config.toml
arch = "pvt"
model = "masked spectrogram model"
dataset = "drum patterns on synthesised drum kits"
train_examples = 26041
n_mels = 64
hop_length = 160
input = "log_mel"
win_length = 512
method = "simmim"
mask_ratio = 0.6
loss = "l1"
norm = "layernorm"
norm_position = "post"
activation = "swiglu"
mlp_ratio = 2
head_dim = 64
fused_qkv = false
qk_norm = false
parallel_block = false
inner_norm = false
patch_size = [4, 4]
conv_stem = true
depths = [7, 7]
widths = [64, 128]
init = "trunc_normal_002"
residual_init = "zero_last"
optimizer = "adamw"
lr = 0.0025
beta1 = 0.9
beta2 = 0.98
eps = 1e-10
grad_clip = 1.0
steps = 8200
batch_size = 256
epochs = 80.6
lr_schedule = "cosine"
final_lr_fraction = 0
warmup_steps = 410
weight_decay = 0.08
Rows from block 3 of a small masked spectrogram model, named by matrix and row number. Rows with one number belong to one neuron. Each number is 200 + 20 x the weight over its row's rms, rounded and kept within 0 to 999. All counts start at 0. After the name is the row's rms in percent of the matrix's.
After each neuron's rows are labels from the 100 clips, of 14848, where the neuron reaches its largest size: "responds to" is what is common among them. Only what is clearly more common there than usual is listed. The data: drum patterns on synthesised drum kits.
# gate: MLP gate (model.blocks.3.mlp.gate.weight, 128x64), inputs 0-63
# fc1: MLP up (model.blocks.3.mlp.fc1.weight, 128x64), inputs 0-63
# fc2: MLP down (model.blocks.3.mlp.fc2.weight, 64x128, transposed), outputs 0-63

gate.20,079,201,213,203,174,223,235,205,188,181,193,204,206,229,175,223,181,239,208,178,179,168,213,183,169,204,212,204,217,212,215,205,172,187,193,207,203,214,220,177,224,185,220,202,199,190,207,215,193,225,194,211,169,202,140,187,228,210,171,199,206,252,215,214,192
fc1.20,091,179,191,205,206,194,237,191,205,213,195,194,196,279,201,246,183,201,205,202,224,190,192,181,188,230,174,210,197,209,180,197,193,176,196,202,206,219,155,220,177,194,175,165,246,200,195,180,193,212,211,188,209,201,197,196,195,217,198,184,216,213,177,226,193
fc2.20,088,204,202,249,191,219,208,168,194,231,194,204,216,218,213,174,192,182,179,230,197,196,201,172,209,222,140,188,205,192,215,182,221,174,233,206,197,181,186,201,193,161,216,212,175,188,206,209,192,197,178,170,253,202,177,202,203,193,208,216,199,206,228,207,208
responds to: quiet level

gate.119,094,195,253,199,226,220,214,207,200,225,199,167,205,178,205,212,202,204,209,209,207,205,176,159,210,187,246,211,207,192,209,183,207,251,182,223,187,187,187,183,216,168,182,218,196,205,172,240,178,199,211,219,190,203,189,228,170,205,214,196,201,187,186,171,177
fc1.119,087,206,265,211,207,229,194,189,202,209,181,177,221,199,232,212,215,205,167,220,174,194,205,204,226,191,210,206,161,195,178,221,159,214,211,202,222,192,200,178,173,176,231,214,188,188,191,223,187,166,180,200,207,177,214,225,218,212,195,187,196,177,221,186,186
fc2.119,084,208,185,185,212,214,181,223,204,193,192,191,214,194,200,172,200,198,186,216,197,175,207,168,205,136,216,196,181,202,171,199,180,218,221,237,225,184,137,213,235,203,185,202,193,217,198,232,198,213,203,197,225,221,173,227,223,181,213,203,194,193,206,182,186
responds to: quiet level

gate.46,105,222,243,185,182,208,183,215,197,219,204,216,178,209,195,200,222,188,244,201,190,147,197,235,194,198,221,215,212,197,202,210,186,226,195,215,185,198,136,197,190,169,237,207,199,221,204,208,181,225,199,204,190,195,196,219,209,192,189,170,178,206,200,213,163
fc1.46,112,229,213,200,207,226,177,229,182,203,185,158,204,177,189,196,196,246,205,193,204,212,184,204,210,230,199,223,210,225,197,212,171,229,150,161,209,210,188,172,174,196,191,189,206,216,199,204,191,203,220,178,175,180,197,201,235,207,208,163,222,193,225,223,193
fc2.46,112,182,155,193,195,166,223,189,221,207,203,254,191,201,210,207,214,189,200,201,204,177,198,180,210,184,224,209,185,157,158,186,235,177,224,232,180,176,197,215,203,198,188,222,206,198,194,226,196,229,205,177,226,213,206,204,164,213,222,209,202,194,191,211,172
responds to: rimshot

gate.27,088,196,214,145,239,161,182,192,199,225,202,224,226,189,203,182,196,204,202,188,218,177,175,215,213,213,216,204,161,209,204,184,185,245,232,202,189,188,196,199,203,207,159,201,211,183,202,179,185,224,184,212,198,207,185,216,184,241,231,201,210,217,209,170,209
fc1.27,090,179,183,218,209,225,209,195,201,204,199,185,196,181,203,183,204,200,143,191,229,174,205,163,197,190,226,207,202,194,224,173,231,163,242,198,203,196,163,242,153,205,200,185,211,222,204,211,208,206,204,184,191,203,216,164,195,201,192,176,213,174,184,212,200
fc2.27,104,176,172,217,182,145,192,209,191,199,187,204,194,228,187,192,211,228,239,199,217,173,195,206,177,201,188,191,197,196,199,227,164,198,206,200,199,205,185,216,215,208,202,193,224,213,206,132,185,203,188,177,217,209,232,218,226,174,190,183,202,210,189,243,211
responds to: quiet level; one drop

gate.98,128,198,210,227,163,204,181,192,193,186,191,195,228,158,213,204,191,222,179,178,195,197,211,170,202,196,239,207,239,185,219,189,168,212,204,180,220,194,215,186,190,195,227,193,182,214,216,228,224,224,173,170,196,196,162,180,233,227,178,228,200,206,179,216,185
fc1.98,114,175,193,210,200,213,191,217,174,207,174,220,182,199,193,195,213,211,201,165,208,164,199,189,183,217,228,232,243,216,180,198,174,231,180,194,191,168,214,196,227,183,200,206,205,189,227,211,184,240,199,181,214,201,143,205,221,219,189,214,202,241,186,204,184
fc2.98,114,205,208,222,184,256,155,209,205,209,184,181,201,192,173,194,228,195,191,195,211,190,209,170,177,249,189,188,215,208,187,195,231,198,179,178,221,209,216,185,198,198,190,200,203,196,199,227,211,180,201,175,198,196,161,211,196,183,208,216,212,215,267,211,185
responds to: rimshot; text has "noise"

gate.103,083,189,230,201,204,185,184,190,213,211,187,245,179,241,188,219,193,205,234,198,195,182,205,229,178,208,181,182,167,212,198,175,172,191,204,240,214,135,186,205,231,177,205,216,206,193,208,207,186,171,218,211,171,206,188,214,226,213,193,214,200,198,218,188,191
fc1.103,100,189,192,195,197,199,192,205,192,205,170,215,185,212,186,201,192,197,203,200,208,169,184,198,171,252,199,198,247,192,236,218,192,197,225,210,194,156,206,181,192,221,202,194,216,202,219,216,180,171,173,193,155,222,189,145,194,206,198,211,209,177,224,233,204
fc2.103,108,212,172,205,212,216,184,208,205,181,214,199,236,166,210,240,210,204,170,200,183,210,216,203,216,183,188,199,171,213,152,166,171,236,178,174,209,220,206,212,196,202,179,198,188,190,209,194,200,232,189,221,234,194,188,207,193,193,247,208,196,156,213,188,203
responds to: rimshot